A small image embedding model, trained from scratch: 7.01M parameters, 9.7 epochs.
Rows from block 5 of a small image embedding model, named by matrix and row number. Rows with one number belong to one neuron. Each number is 500 + 40 x the weight over its row's rms, rounded and kept within 0 to 999. All counts start at 0. Numbers have three digits each.
After each neuron's rows are labels from the 100 images, of 14976, where the neuron reaches its highest value: "lies over" is the class under the peak. Only what is clearly more common there than usual is listed. The data: rendered dice on a table. In brackets: how many of the 100.
# fc1: MLP up (model.blocks.5.mlp.fc1.weight, 1536x256), inputs 0-127
# fc2: MLP down (model.blocks.5.mlp.fc2.weight, 256x1536, transposed), outputs 0-127

fc1.379:503535483435437402452504526511482512464517467546540370546517491545507484523530481495459493462479500532497500460513539548499524474545376436554451509419494468504451526532525448425519491528463555512477466517477462509522536491507436474579460529457534474498453477516505494585521535521414434452433560528585492554467529502477538506467472541557627515561508512450520567466450538533513472525513
fc2.379:493566579485441531490426504577534409430494513495508573587491454479588527483466455523503515478510425535481471529508455509506492459518495486442418503489517559508483412496501530463552530519418589446464510500558452522521483494495583459557484527469502565506469509512491500601476524490437457471450484489572530472576598472491492490456532469520468478448609520469540532534431514495523490608435
lies over: die with one on top (100)

fc1.730:493487444497503536539495487493561487444496471523455484509481490534454553465519489497482490432504540577452456517525609571453504504504419475516479496505500456527500470533512482418600477525400532441608439445478505415485575474516448529467482505440508510523454520490528487529496507514545516530446519510550502511502475496523523477486480508496576493526531509583485490467412501531571478508508
fc2.730:495590586532491498495493462606528438474488519519488551605517463495575472480438455516498513493521453544492483493545449525522434516456509536485406459498442553533516446481480483457503526517440542434445521496566493540502487490456573481570459539517471511481511446539522469558496526510505491492407469487591533482573539489512491491486527460511497468428585497474570561542430514458541522565457
lies over: die with one on top (100)

fc1.516:454452431528429472503472473548520496508526503459492451437476536527554535463457543469554499481507541567562535428521473462530537547517482521529500543499565522532457560511499563508582506502450443501491469532513456368544483491442488576532496527446556562495518560500552482482504458538481485523513498464480462588493503501537551485426522481433490523577477507506512454539489509470526563431458
fc2.516:518575429479511489492501436502522526491515457607462484554481469471609468590457460502505494471533486556448549574484438542444451462506471428544526473448494442487549481488440466437531532528539462480478484507446538532523531479509407479516528473519479482496428483479429476533478474412482466510466523558513560504549542486507495454420527514509497469494678512550465505414488592462496553466528
lies over: die with six on top (99)

fc1.672:466445437474447438564511499536490544525521475522481493449440582537528514503410520543577536504494582588511524479529506465481529559535481490514491534517539523449552514506511461501580504493540461470543482540526470390498491429495481550493499553479531524513562540495563474511508484491421495539432519431447486547470492522500571482384492469474505516557505449504498489491513566501537468434425
fc2.672:527467441530474397488478501486484498510484516556465477548447481461616514598515455450539526530527483556478533515423532515500463485513489444596531482443522510425474541478448493446569495491569489535515479556392479478474509461503442490553527471499517517492429465481443477453486489456494444487461490510452508504561545501443530442470505526435484502501643516533512501423485549544543498457505
lies over: die with six on top (100)

fc1.484:485511502476550471477518515489476526481483488502499434542540550506554488509484534518460470474498637460501484568426473517478506481448419532547515535463548597460435565536522392486472526513512568430517506456505491499516498523512461402510516412539447490478480481488480527501507530483521474503535570482534506427524514520569445480477544421538492521421526458507537493516494534522454501445488
fc2.484:539514443501554570491492490583515562508501521551499548564481466441577529508462459450531535437446596474479526518430391554522443520428524493484462495537460543518456484476479500458398537512583566466509487533533504490499506499532477473501539538477542451461457440570496550463524441436522455510537482534573501494486599531537451493439435487538510490484532459458492443481380494505534496491441
lies over: die with three on top (100)

fc1.243:482471457485509519505522557520483513587521537528582537450463537505514501465447491564482507515566561556457501523443564514510533482457461492495413518529486542477526539482530481510624531472527430516482516541506513335490476444473453496496482547469508503506490484527500478520503418503394476559522526509504501524550502422523539498447558557575465543490502524487533428487507555537633487381489
fc2.243:519439431480472432517526466492455507498449495493439483550394499540553524573490449476528530467534484546501540506477517523491465483515560467543525482454549505442456536493413514420554493509572442499450523548377472497503509522504448464551514470497459521484427458520478514446561458472528471483472492528445503519562502505439465486479502463473500465482582469572487466452491577553539505412503
lies over: die with six on top (100)

fc1.29:473509489491452452598492506544551434527530479478459455472479532534397535534529444501529495514557532526429526474552470503485486487579480544539532433485471553518467446497516460468536484499487512460488526514556518495490494526518501487525551556565563481551512506537549536527421484450444494506566370504529506504462459526474527463496502531452517501556488526504511449523505478490480534525471
fc2.29:456468479515495495501536523452543391603500485615530522476462471496605518437529526493523486507493498516499526492497531461466519515433497524540554520471520544587436514460500449537495468461509463497509456497464479469579458511492563511527507515482574484514466469562509532525482515447529554453484512535530562510549467457514496503479505502558533572545639460452499444479492571478563409463508
lies over: die with one on top (34)

fc1.302:506469493478467444518538562522490495503518529540494417521562533499492521463548490553503529489489567568457466504567553522445581543523427518511434494461527514507538505506513504460538480498443552460493438553484538514496562507512473493589483497437513467517465449439500538552459452504388439500482458495524473509542511463483483487473523534532549516530613507447487517566431435465517541488509
fc2.302:536566529491423485508486509519530426452529552472523546610514461468601468544440446468501497521503426512482459505530503509513469495492507476426409484512469545534491446486520480472527517469408590457466541452610477502494492454504528523523451518487499530494465489508512471533512484499480431458417502506577476504568543476447513502479491501529481455485628516478557451473456510502553524606432
lies over: die with one on top (100)

fc1.506:483490464465502390531478549551474506467529494518516448485470524474559543489512548460382501488476508479424488543420534513414515499542510492455486427449478496503546541425532499438475441558546544513485424559456471532524532469508525484478486474535494534507441462459512537473483418415552494507519511472508473433544504540514573557488535539481478542437536503499544455546439577516413459517450
fc2.506:462483476555493489476493466437522412437493492570497495519423475460538541545460474506512505501496531520543541509520555552542463487474496513481529587524519536584477451434423489481466512480431511548527496517467533421469505498486445451474502452526470518576515455540478519528594479500494499496460395516557523475551517483559491464609506450499509503458650528421502490467476519486451501441529
lies over: die with five on top (94)

fc1.718:534436488453451434465520409459537516503491551526448426520518466495613488515417539563493559510497498452403549480438503495466521501484490430495464535540517448489462449587470474453455524524533599479507468523404494515476520495446534550440501475512469486544483548508424536480546523445511507507470541446507429482511525490574546520512448492467514500471448506534476511397492512487476527573410
fc2.718:492485407585402493518497488508485388455517482585538526453457458500548492536478481501572500542457500459470510568462557555511490498507498496568535529554512536505510451489496490395569518470430517522528519451479505469514501459481475522528503471504495513551530465494535432532562469507566465519448485489531510514585529547526533473555525404474527555453557474503485512484497621519440480457565
lies over: die with five on top (35)

fc1.413:472469489464427454476491519499446469482443503530454403490515467526516496520473510548465475486525512479496450453492523485472548493533559559519485464473504495534541542473484502454510470525512563453516487457492460509447499480518553464440490473550560485526512515441504516472515469430480527542469508481543447481494461465523530506513529486420469482475602541551510453404422474579420472545429
fc2.413:482495460536434464439478502445529391494524512567466562497411498480591510612432502536481526523534551476497508534514536587543478518449444483519498542552532505540444459476487485419485550461415515500569503441455476435480508462475453437508491470545495510527473461502504480529498476537563483477491510505505521512617513494527463482547492448476532516462622508483455438503453619504451485492561
lies over: die with five on top (100)

fc1.665:473548413537434505568539499487477575453506506518532500473530493571546506511449519542541429528486543563431496557495507480498564495550436504501460505523505435555521549533536466464580539514528489464530412528509516478495517410538447420495500494425519525532538522557512526489474500495503475454510546497519445482423419588492518449472453564470512495556455495571524522531485469517569530460412
fc2.665:528501512530474410463509467495442506589484516538488515560445521498560498528485452477511509536481488549489559448451492460550486480489457504540516488520557547471518468464453509415526521499520547551442525526418458466468492564516444501576511503494465530475481465507528489501481505497466479489489574498450515498576552461472565452465511503463549512506593532478482503456591519569530433461502
lies over: die with six on top (99)

fc1.250:500438493530535436581531515555545494548496469549477455488498554432523481529503528584510485484516483555487471562498565501476591466474508449496415498428484539482506556549524522488492466488566546503484479520484516520470517522423531495548501459504526530515453458447470493496483410507461523512463494543589492462573625502541571451498507477481500525525502493437555525483484547536438567541445
fc2.250:497573543484448498496492510518472441481451503430495542601506437440572488497430447458528528495515392507533467516522480537485479479493510465398403499504475535503520458476490511472582505494428581443475527452596516532496470451424530444504475453484466499464463507511474489540530536452510423462464487487588462495561583481492499522445490502517478466503565522541536525552503519467442519613433
lies over: die with one on top (33)

fc1.121:492514446533464535498490488504546438492535516486427516455543508492409518542521508517443447503441535479453469540517528478417513476476486512575436469348538512539489447500525480529552526479419544524512497442452424472612502460487449508485544540484485530513423467424517506585476526456444542533463472514517480512569537541502526507517468479517511480540448530446520500564424523524587499483453
fc2.121:466559511465459525533499472538541473393550506464509509591547475474570475475444467499462574511536453575491452552522477523518452505563479479421409508522497542549503430471482507492561514552388540428468503553534481570468479504491513531533488583513492545475476498482491503589509500462476435489466497543604504522522571494483506526463505469497462495522502493500503542523446561476500511581484
lies over: die with one on top (97)

fc1.400:508458451459430429444395481425404481514456552503505457412529529538532494518471517492388451480478560473470513457405547529514530526501536510529485483491472521512481588502429465428485487506504491509514492502504461520526533512468507534493495470527542488519491507486508481454538457422502509534509551506585462460552442522536542515521466481498514548435531529497531461441417523569404431586520
fc2.400:518505494512478467450491495423519399474538493598461560499441545453645521558437476496494565518571481465505528562490527548518473503463500453515502511522546496557490461466495450425492547461447507523554488462479462421477494475487482451522477450559478513517507480494491506463507465545547457485527487520537514542621522468504495475553533467494545494484618525446482493504442568510489522481494
lies over: die with five on top (99)

fc1.225:472532440430471441526552486577531470488462479529534452473424489508508485510457531491449494507540504487443508537468590478426500493488485550443623474522487497513566501491546411459380470512525493466495437552445534542504541508477524544511438477607492517507467483453489480438444525413481543510474544488464477463513490478508524560438523474491488471489514530512465542547429517581464483539489
fc2.225:488470490539465495454470464440439484476488488566482545555457477488506520486485507525506519543555548443551545545510547487549503511428521463534450553490522525587488482493454462476531497511408518565513512493470502523509574471499448469545457408515445536545497505480520498511572480460480486486491486472602509516524485522531472519533477448476522534498582475492494518504482560513427497505546
lies over: die with five on top (78)

fc1.614:469509587526488435525481536554438491544448517479504489475515532523588494505422548449533464559516577478488538518490515439476471519524440483477440549526476559521569543504498593512415550432513521433510518545492428597454542407509536486522502426479516449483510546507441454442583474516520484476503482497513471536517470478484533498542505530508533481515531516462540489547440490445524476442528
fc2.614:510518468511564555484485472564498532558499519582490529588494469501529505513461479448570538457481549445435502569420309544558428499518562491485421478491494544516428448502498518482374506522552476525534485530553513483492479500518455475489537558463526481505504467559497494529519480460552472497491445523568474443516618502495479460441434488464546457465519491423519445480448549500534479436513
lies over: die with three on top (95)

fc1.732:432453513523483493593503526452548442527436519542481449427485555505521480484469510553407460564482490460551465452516493533486538509532425514526498548475501536564515454530502437545511498525478584512424464523482502463502463513504517540521506497517496499466497530483461482567506548503488415507527519515539558494524430501499481528526452501463475568562459461488596470457402503467469536491539
fc2.732:465520559501449472409495477448496408451473471553428507492485537501598548507479478523498531499477422454517549562513552532566532548525433464480475544498540523549540545506498444499465506531463500572502466526489510498441463507464533494547484532517459423576464470467433477519547499516475444525469535531461491511538536456515465466505562448505508576472633491529526532553444538543499471468506
lies over: die with five on top (99)

fc1.320:553532473511482469485486516516539399507548552500516485494558516521438552464484490494433449485432498444532464568569552477457529468515466467561437534454551497550481482491550507498609507505412575506518490497502459458537509475547432525500513538493524575498488489463481505540465476484419541463456497496527498495506536540522511474501419472520573536471468486421482536562428523511512498497515
fc2.320:465569514513434519528505509566546465425526494452483521596544467450581493502447477486468552528535462583509468523509472474552464487525489476442406493543484555552512444510470530463544522508414578422439514539536489526511467523471533500571457535513510547459445482524498476611501506470425467508467484538624469524566595496459500523486501468507442458521561463505554529499434541483473514609481
lies over: die with one on top (100)

fc1.428:450446516528535457515574519538495489512477506486478447518574471511395495454471495501489468560563523481456427466469425534474512490547507450537448432457543497441538474478522507475476508543517625510464468486523544486453561475505495491514531490518536554450494521507486506526464478510533507503531490455590496447529508526456452532499453491506474488497496545517475453496509476542463448459482
fc2.428:456526514520505523538474498443511425478513503563448536523481508474567506545444507528431502574518494566583544457489516533513575480461417508499459471491556488464574455439570450487481546458543496483474522524505472486542400462529507545513504431468489456545561544510547471459558488533545525522507366517460538540501473530474462475512549425515438565431530565558513469472510492497480536506479
lies over: die with three on top (70)

fc1.711:477473458497513424518504519474457473525568503498468501472450478556478478511490494618519462484496528511591471475508550500506563518508539516510406526441503527503543555457479508589548523412633534465512437504499528480448518505495516559458477531533497493514491505529462498459493459465393451515499515498602520503498488429453517551476530475527463479478474490520502503538585556521463507515479
fc2.711:522482512526501439480535500550479489560487463591437441464432508561517472528456480558508547522475486560485537462441520512547480429502464471567460470508585482382514526492467508440573506489538498538494528499461478526588523478491416477494481472476530562498476482505507466558437499462484455481512473535425506532535544486500527466492561496497494558472614483545513527470494576530507469481503
lies over: die with six on top (79)

fc1.295:473479470498520444502521513469551506511516548514467487485419533471457507499457452515406473599447554500473478489507508543469540407484513478496597477470474450480428534495442477463515523479502498465524493559420519622481536513529519542535532508471609437553472515516420503496510533459510513552434472472379466430539469458530473475487531430547497562423475503496529535471486538573460506489519
fc2.295:502442442522478551499538500493494463535516518503526479501452484534566498601506513535495506448558502533470492489571487522588465518510547436518531517483584549585439452515489481454494532537497510605509481515466507448507507515481488512504455476474475511456559495481516525478530511487502417522463491562532536537498480483524468485603561534483559485481571503462491513432403506438428478519503
lies over: die with five on top (25)